A small sound classifier, trained from scratch: activation relu6, 19500 steps.
Rows from block 3, named by matrix and row number. Each number is 500 + 50 x the weight over its row's rms, rounded and kept within 0 to 999. All counts start at 0. Numbers have three digits each. After the name is the row's rms in percent of the matrix's.
# convs2: project pointwise conv (model.blocks.3.convs.2.weight, 96x288x1), inputs 0-95
convs2.7 107:539548492535467538601531482517504550519490530488584532483361419465490507512452449362483518482489488462519564483447505474484503562564509481473541502533402515539438513493504521470503533595489489489513504537473524436454532480532509513554397528399512507434443591443516497463529510597549490504
convs2.8 098:482501448541645500396454377450499384514526476524540444552443498455500473517523603496513466379494536436496402485603502519488419421504489380518523427514505532493438467548471545436503435478446452488421529441520444494485496501457500475477589524479487489515476494579532499523457493503543490536
convs2.9 098:422536515680348499505519533552523459514473526585472462632497516500531540469527457581503496524437530508487503548531498523493545534404512629526536563423450435524485477495509515486562511430431540570431488408493500576465489488516491506464386438473369502516601577430500440507523461581475526520
convs2.10 100:592453517524496517450525486464510534538516438488568492487454537507454399542450435387553496464544508495523493596600601508445469474529469497438508563554463530405468476463554615495394544486492514478588489417526447353509528574535465534553460484477540503514408557458587512387401611497517460512
convs2.11 096:460545560474503465358431468483457537456574493539496494398504493582511545387541499442532493450512448511517442524435602487596542515519491506427453488495453504513527507480510517471407558438499484526501516410461474554494451479548574485606581526531447448577574487525537496430503477412506548492
convs2.12 102:459491432451486538510475517430455512511448457549505341534495489501467512484465503519523431600503519499506512519434583495495487508441428581516494504479518458526488484535537450455522529578491417486566424505427508501568496469443483486495526465531529473536473433492534431423572504513558509510
convs2.13 102:445568491526512521500482422495497490440488429495439563438461560534542445463558465502492481528439422532519493493485488490534478424429534566491507476497452568510463574513511579581441367581520413433390448574533541403522498452499532483570365488477533488428529345548541480586504523455473458481
convs2.14 093:339429535522348493545487529461518508486473627443606489464537593513445514494425445507377427539473538526532480536578405529491510527419456539534492486508474477476507450478534539404481575457463470524503497470509427497541541516486527511563510363601448522491477558603496502516442475514465557510
convs2.15 099:488575410583524519560557580499547478517468497518470491543439454450509497468497524424364440519385548528526444503513335501512525525461506576567489558508459571500506528569593508487562479520501599486475489523413477565434532515459509509548452539511505502560501386558491456444475448514372433517
convs2.16 101:470453544527540512466437465481509433491479496450494555532473541542543472577458514482548444478433502455494519486580450495641513507568533541515458384513502589545546477465594450529426470424482524534368579509479490450491592478572512452467566503632418500499504489451419510564490437477464505504
convs2.17 103:618557430479453482625497463520502531506456564592533426624569482519535458559468486490422442375494535482495542485451603489566563491450489485509516582484501618486500452514486413537535627510465510513460464569515443513500456477533448510534352486512465525485496454453503531487517547481363430550
convs2.18 100:542634458435450564499468442508509507419547563556499313552469392649510522463407477543542501534499532460500581494580508510467446487511431603475434492543461490483522648555529588465499480546490507510486422544435461573507515503478415442637503473595496510468561558404483486477556388589461468523
convs2.19 096:475491385386520552508484490505509508499514543477429567463530416561511378503442487502440515525508517459507554479475460505452505430570496535495424475492541538427566541456521512445470531537517563505507533435503597485506496523530479502448665520551552485399438414429581482492512517431517452529
convs2.20 103:546463438432582508593410366477425532494491413469484605514542477390578502490485568412460489518417473592512471450561523515548523534577527481559487505493440511541519410525570442547448466466465482497472577523538466554508557460507458471506573474451531506537476438506516474497541419393298558501
convs2.21 100:365601525582371506348484553504520503476447507421549426537441502543488600517534483533518502544428538413490545417519572484566515461552459527602474512530497468551578454476531500333455584510553497401494421564434511486511542499436541485534354499502538509464631532546467449525433608530541476475
convs2.22 093:475584513505529454528528455629547530537472459510450499471582515535575496538450542470489489546530477465545558609391466493420485410535500544468506506509525507500441578498435486382456616569505487550419448498520510432486512501557446477515407500401553521519515582487518518453503558550431536501
convs2.23 103:414581441447452510550584568506448466541523543591514525431441516402478480476526531482399495388440533565505534548459376503466446387577479446426499428489480442500486520444522430420572457512517528471423386535535508504526471522476499438571440447473445474587492374507442514526578531445512420466
convs2.24 097:506520543538470503505489528491546528490490531490465518544525511546428447520484459413569528514505474492490507476501515520616467549446507514445427557473508547519540534545561408601625491499487449442580511552448469529461490505483525516540519496427496470526533510596504490437461459460607512450
convs2.25 097:528429461475473501473420493463521509516487575424552449557533502572426536464461599423526446493436510493544501513524532501496504504482508550500508389475541417526442512478564555575526493524510490506574472502562543463423533532492439489530512458384564495535483500514487380491476420446516433545
convs2.26 097:567545530514496515508588447547504467546453518564493431545467542492483509470566488554553489464556509530538488521355502516434520535540521503510497558467565471489499504560523466453583418569497484521499557560566586461499498533553447474504453420512433503500469499560501448489584458513477474529
convs2.27 099:470498555483525541522559499537467504470440542521505512557544450563463488409466553414546498604461491520501485525559592507540503478608407511523466526440477519557507543496550496455447470561506561481515485547499530474611500536456501494548465523387543529669572485452514477502418587462485465504
convs2.28 101:459398469485475495491511575530492490477513426621484503492404445436489517368420541500468462476510535486549537487549513504575475480542501435461457530503466435447547483554514436411445411480521476507495494530537500445475475476498349501421502518444483515497419502518543493448523479597619385497
convs2.29 105:543483536407542532526488560458454502535481474634385427542499566533535521485569595569553532445522424514446405496504422471518500464604455580462454544497385511495486548495524427517523448541463510525508592506501508515494444494529572509460585462423510493512472491510513522531416552556457516501
convs2.30 099:502509488459544513571469499458471429560507470472516472560496476499519513553576501528557485538503497465487632489551526526508549424428591628510465529526485465465480524550520489502478603452446486561460459528540465581496484508521452479557359497563490510531520507518528450501611545516446579465
convs2.31 091:480575458533608519602549515550454454494495495553463529472456503521547504499533529601433527474587454431465517418568498504540455515643483470565516523515525459571489506468484469446515399437528457465513481542417464492570543510494511492367452420514552473445412560495411450597421494488512563455
convs2.32 104:348477566574483550453522479514512458536501703512528415485539455501487526594563509515612487486524439523486589538638466495419463397484468436526524585493483507508465509513419556489465487496537477518605418523581544496477546518476522490471468569504531478489490552472440456483565606512582531487
convs2.33 098:476591459529461484585455494557475532540519648613435535500479471427555537485529466496427550520522459475454509489552643431489513433563488529431515510499436462524502538487482494489573416477580485562481464411495532424451492470526521467638544540456538478431531448484542548527468546493544529485
convs2.34 105:516480527426372496488543479513482545512515488549455512544522562533484537459555569483434482488401528480518420616449512497441574546401502430549471521474556491483415595503518526459434503463559573372431490546509456514481499456502475503382505475554613483616484481472535506494507367550541466497
convs2.35 096:507428458517495479527479487427475568476522463501449531515454416544511495390551572489439504457528426471559470473514437501430522471519510434498494516510509529492456448509474532450500551548488539459491440567473539481552483532516584513452588517466519490457435520598480477498489569493484481512
convs2.36 102:571549498536390495631585467474485502539501458613424390487473465459543521419498425524504471581516511504484569473531572502443536572485469446494499535547480511549554517568499521530546483517521527528351426554513532550543505513522415497520363518582491495472527670480506486562569511554480475498
convs2.37 105:534560479475521495362542449537496473491544479506530429444510326610466450451433530652318548436522533483509528585553598539587484500487488392433491477533520488456495592477527515443484461518467494583530576529448472515589495501521525523481488446560503468571546516555535516502467486486516450509
convs2.38 100:435477481496346486458472495555518441514506402466469561487487479539566537453421546629580503574487484513530471570591399516571499489695492378485408477466506424524490534513544431388449505439501517500433505421475528443485543511529550518493500457499470469568508381491479519505506416540508485502
convs2.39 100:469463527608502542518519507493566445514489536473538434548533469496443510507542526552516456513495464510482592539549580512532434510571434515433400472484492457461475535450494497484489479415470563473488459542428528531501545503418421496400532445517376514508471479478529538404541609528418524470
convs2.40 097:535498487471442501658479494465424554455459473476471413608466439467387492457555435476648505445568474533493410550570512527493455491527440563476495525487521423410493565553504490495447331503530539480548490616546512540531487483456477529536416494453543517484507582437450505413505455494523491564
convs2.41 108:503530466486484516526455489505474428501483483573477534505503497514498473561473438493505525375601453488537585480569449509544503406462481554506550549500495536483417491500466498556490553486493488363523539510452535506550523487539484475436445451513426479498476461489554511441532568453478443489
convs2.42 107:522510524519586486524531634455485503500536481542558539528540577596526544453523481438584435521483496469485433515521552512464597485490560479500439415554546456483509482486483449572602450455516502495504505461499534515469555501466614503544377509572529532491581539577534512515488379579547499508
convs2.43 098:379509526527468524510469427437471427514505423520528573442550590487526414501502460559452527483420526477471415590512527518464517383546509566526531452551486459519585509465440507497469491421459435470524500442527506473536509490470526496427475435568465492515485526520429476457561592504493555565
convs2.44 098:611511510563383492522527439521470503547505499551521532490481474465506459573521556626510470549603423475507431398460488506484543462478456468448559508527547562489573553511459497503490503438526400532595498497498515460447469467584613489553523465422457487542504583496499523469664567525412564474
convs2.45 103:449463571517537464513561502546489539506474579537392446494534436517523523572537568402420577594467513494437615466536486505564554518582488527575565452496503480539516516550505423454452613485480496562463496481552537490535494499434478477632437515506496480489509480471505466479483473601506481538
convs2.46 099:446536510475501466502512428538486417523582523449505376506524437482517505441431500470468507541421508518494520539550552445521466469391509485444528552508592582545464538541513497461553398517573477525610503589587512472554487527461538505554561542420516497589474529465504487529422502423537413520
convs2.47 093:570460497495532504545476486572490502495442490526561509439553568489424547521482585497602541589459443476493461494555502492534463495445495467525453500509507497494542494470531538586489629509465495471504501545561567497548526496497497494535557478387398510435531623600555518533449587365492489572
convs2.48 101:488425517511519515458534572487483462492466536447475447497516528502500386561553553548472540480467467544507330531434508494459483490438539460486454430510529496522496502448537485500684522561431509583458545481450544507561466493489495522556548456499527495565437431468500460513508413486512459504
convs2.49 098:522534514521463472519487551505532486457483495317586638569603532584541522494432474538474441453567427480481553500525483508490539442446545498493488466456595480532463616505465531525574502573525548553522625546517510490529510463439432510560654586477614482555584496546446424480566575457497531497
convs2.50 106:446565524588420485477561531518471398511476476458483440418497651615482546518519440510436455419533463499485563417531479473434476440439454532533438506511532487500501510510443465634529484490466487477473498573571495555499503499470518505609415491484431512438601549483485503572404445405545526488
convs2.51 100:492460481422501496539476441426493484449520501565545401557501567546507441465619524452510506421487514535551477510559516490565554527360544496480548526484496563481518512620507567548619489446419464505461518474492526592467507524575507499657488554510449462452469450494484464476511504485512496513
convs2.52 101:451488473493558506581495563474529549501483468483516472456537428581518532473463513515545462541507512533488474406492504517427532455509493639548457456482468523510515454450488393504484487502515560518591479512515487487495482518517575468572502541591537493441505558443492479557581586537581549500
convs2.53 102:526544507598460488468509500528527448501515476472471480548473543453500501605615502563604523445419398525531517534636497486432510429494475544464542446481544609561532559433515488333518538539513572569465536470469515428531491502503529473461491575459478513522560576561526502448480459596511467460
convs2.54 106:564435505486584512529486479432483405525503470535557605480442506493498457552602537491472543653536501494463447553475495517474546504520498345552540477515542534475591544448496584487464482461517494581437435507506478548538485468449369498520500463554488498599454484522494517560459446542490467481
convs2.55 096:464520528438497483425515548391495566505477358516478429466560535505592440403421589590616434643448470556514519477515422484491478452438489503541444589460521471509496571508476493534536366565479521473535488466591474529506491497519506524617375613562529470593552379517493488564480582408563512512
convs2.56 097:496408511497624437547516526400514515460419373428369585526579539451513487507501476518506514410501517511489606427553581470486471444496474457490548496481483530524502564519498502628573492427467463513527504491485458487496521512497511479686525491428515510417525441508498460586444505426511489532
convs2.57 096:573540487598509492592476412475490388476533524536588521526532433567476504485489589485500473400542518431522485537563609515564484480424532426498438573471470454520557480404490450506505459353517453542431462560479429458441551553475558539428578516358474488469493528514494475493481454509546529529
convs2.58 095:506464473467495491599461515502495522501476452552493465528545499525547520530477491584618503439562451506485477543509573491486483504298555523553505570458550562513485520567450550359525485560498383509550508529515493536472542487529511485532411507479527498447497511467484442459538540449477499500
convs2.59 100:549481461498652474529455526470449501459548470532454392391557385568520557545429427573405516453494486505549575530514478520600480494397531462528432500474547486490501493520531528453544508536550449513542442553515404549493499500520549468537357622513555506449530455536536467466597535561451546468
convs2.60 100:457506513488526534482521516503550528567518477508400316513524539370559431446489529541440559532575437520482496567408469461601584503509522467481515511520537558499521472477435449582511533454535519550557501455506437451419444480516611505507459561563571523557623535519519521488498463439447534496
convs2.61 101:531643450477408539482509578555451518484435452547479541535495566476490521484361444493455507496557488506473479491381501480505471469422480522424494501519522417535517525494510467529470540446568463486564464497528479467550499476519537514336593531459548489452573404438523540479499531493410509519
convs2.62 103:419453523505430500494428429594478583494486532419546504456430408515552468513493470453497531532567509544506501442534443505418468545553488478520459504533490516588457505503471489483561438536527473451591576527441498470477474501556482494367482543504649509438415508499425473474479545387608494491
convs2.63 102:543464452480430488515522466457513483555490463501490541445465490376523508588501494522483477517589461494460457501503533496429534482605560503412481606498501564494483433542466551464462470515511520469566527450519527492478549475544608500544555535640515492607497644516500507517477491527540515495
convs2.64 100:401510570558503520441452449522470507531491518492495598461471497450432477673575524496519526540532462500466450490473548496538426499480484562476476420528480625492581446483517603474533481526512505484510521585510566437520478483518490469571497527452551488505580574474570527464368471584440511514
convs2.65 101:534468531489588508549511533532523556515417509528515426478522527530508457495575506405405441379549548484516494461516551512562480552487491447473411544485608484555578451504445502416521575531529504521499461567555499492472508494487545555531482463584459518597554532556512482495488524660564522491
convs2.66 100:468493514475477536538473549440540464460497482427497537524505421478530457539510530456451492422490537497503481476537443493504471514583509606464508508458446449555512506399441509616437441502423528509461452482533427569548467482491397487468499413439440504422439591542547494504423524503518502480
convs2.67 106:464394410458525452435502468397483583536504434469514511466535494379489524399667439505497516468594488446481429481490516510372596488383565438594562483506487423448452514482415637504442503523508535471595538518470519507582542535533598519639513526587438511459491508499502441457576486462536478520
convs2.68 103:350489459510549500491488481515546522514534514599613577572378465488451549507454549498480553512500581533505536485416408499493453486537471525418465475552505521426505500503507570539414531553488531441530468475414426477534498488537541510547361439487553477498428554440454513373527433496438474495
convs2.69 099:458541467444448486491520453553523507489521564554473428462448478529422565576505490475518526492541480488486676436506501490559489482545432604547500522508555497491519452473479600445525566502568415523534470599468442520432511510473489506407642540529541523484524548572512526533538507561529559510
convs2.70 097:583510396397613460496414526456445511486443516516478498518543431498492585512529520429586479446519580468499497568531570503550548579390503511507509484490586493505481568479468592457555467562562595518572549575581476544470462504484436563472441525448545558511407537463515492515515512432581554533
convs2.71 093:403542531494552492557475454562509540515443590523499485505484545499530431533525541485561445651511539569485487479469447475455500466441480568523520558517537503495604535521506557640487518519523524490523622577627429460509467552571510542589545551480482472538552550581509486518543542438477532546
convs2.72 099:444424509505562500434487523529473504552497490481441575445572565467529514449527590431588469502445576508490519424468506491421581497411512580475446462468518519502542467464500525560491458495451514545442425456580479439499492500509548527642421504566450511491473489508485479454591630521507528484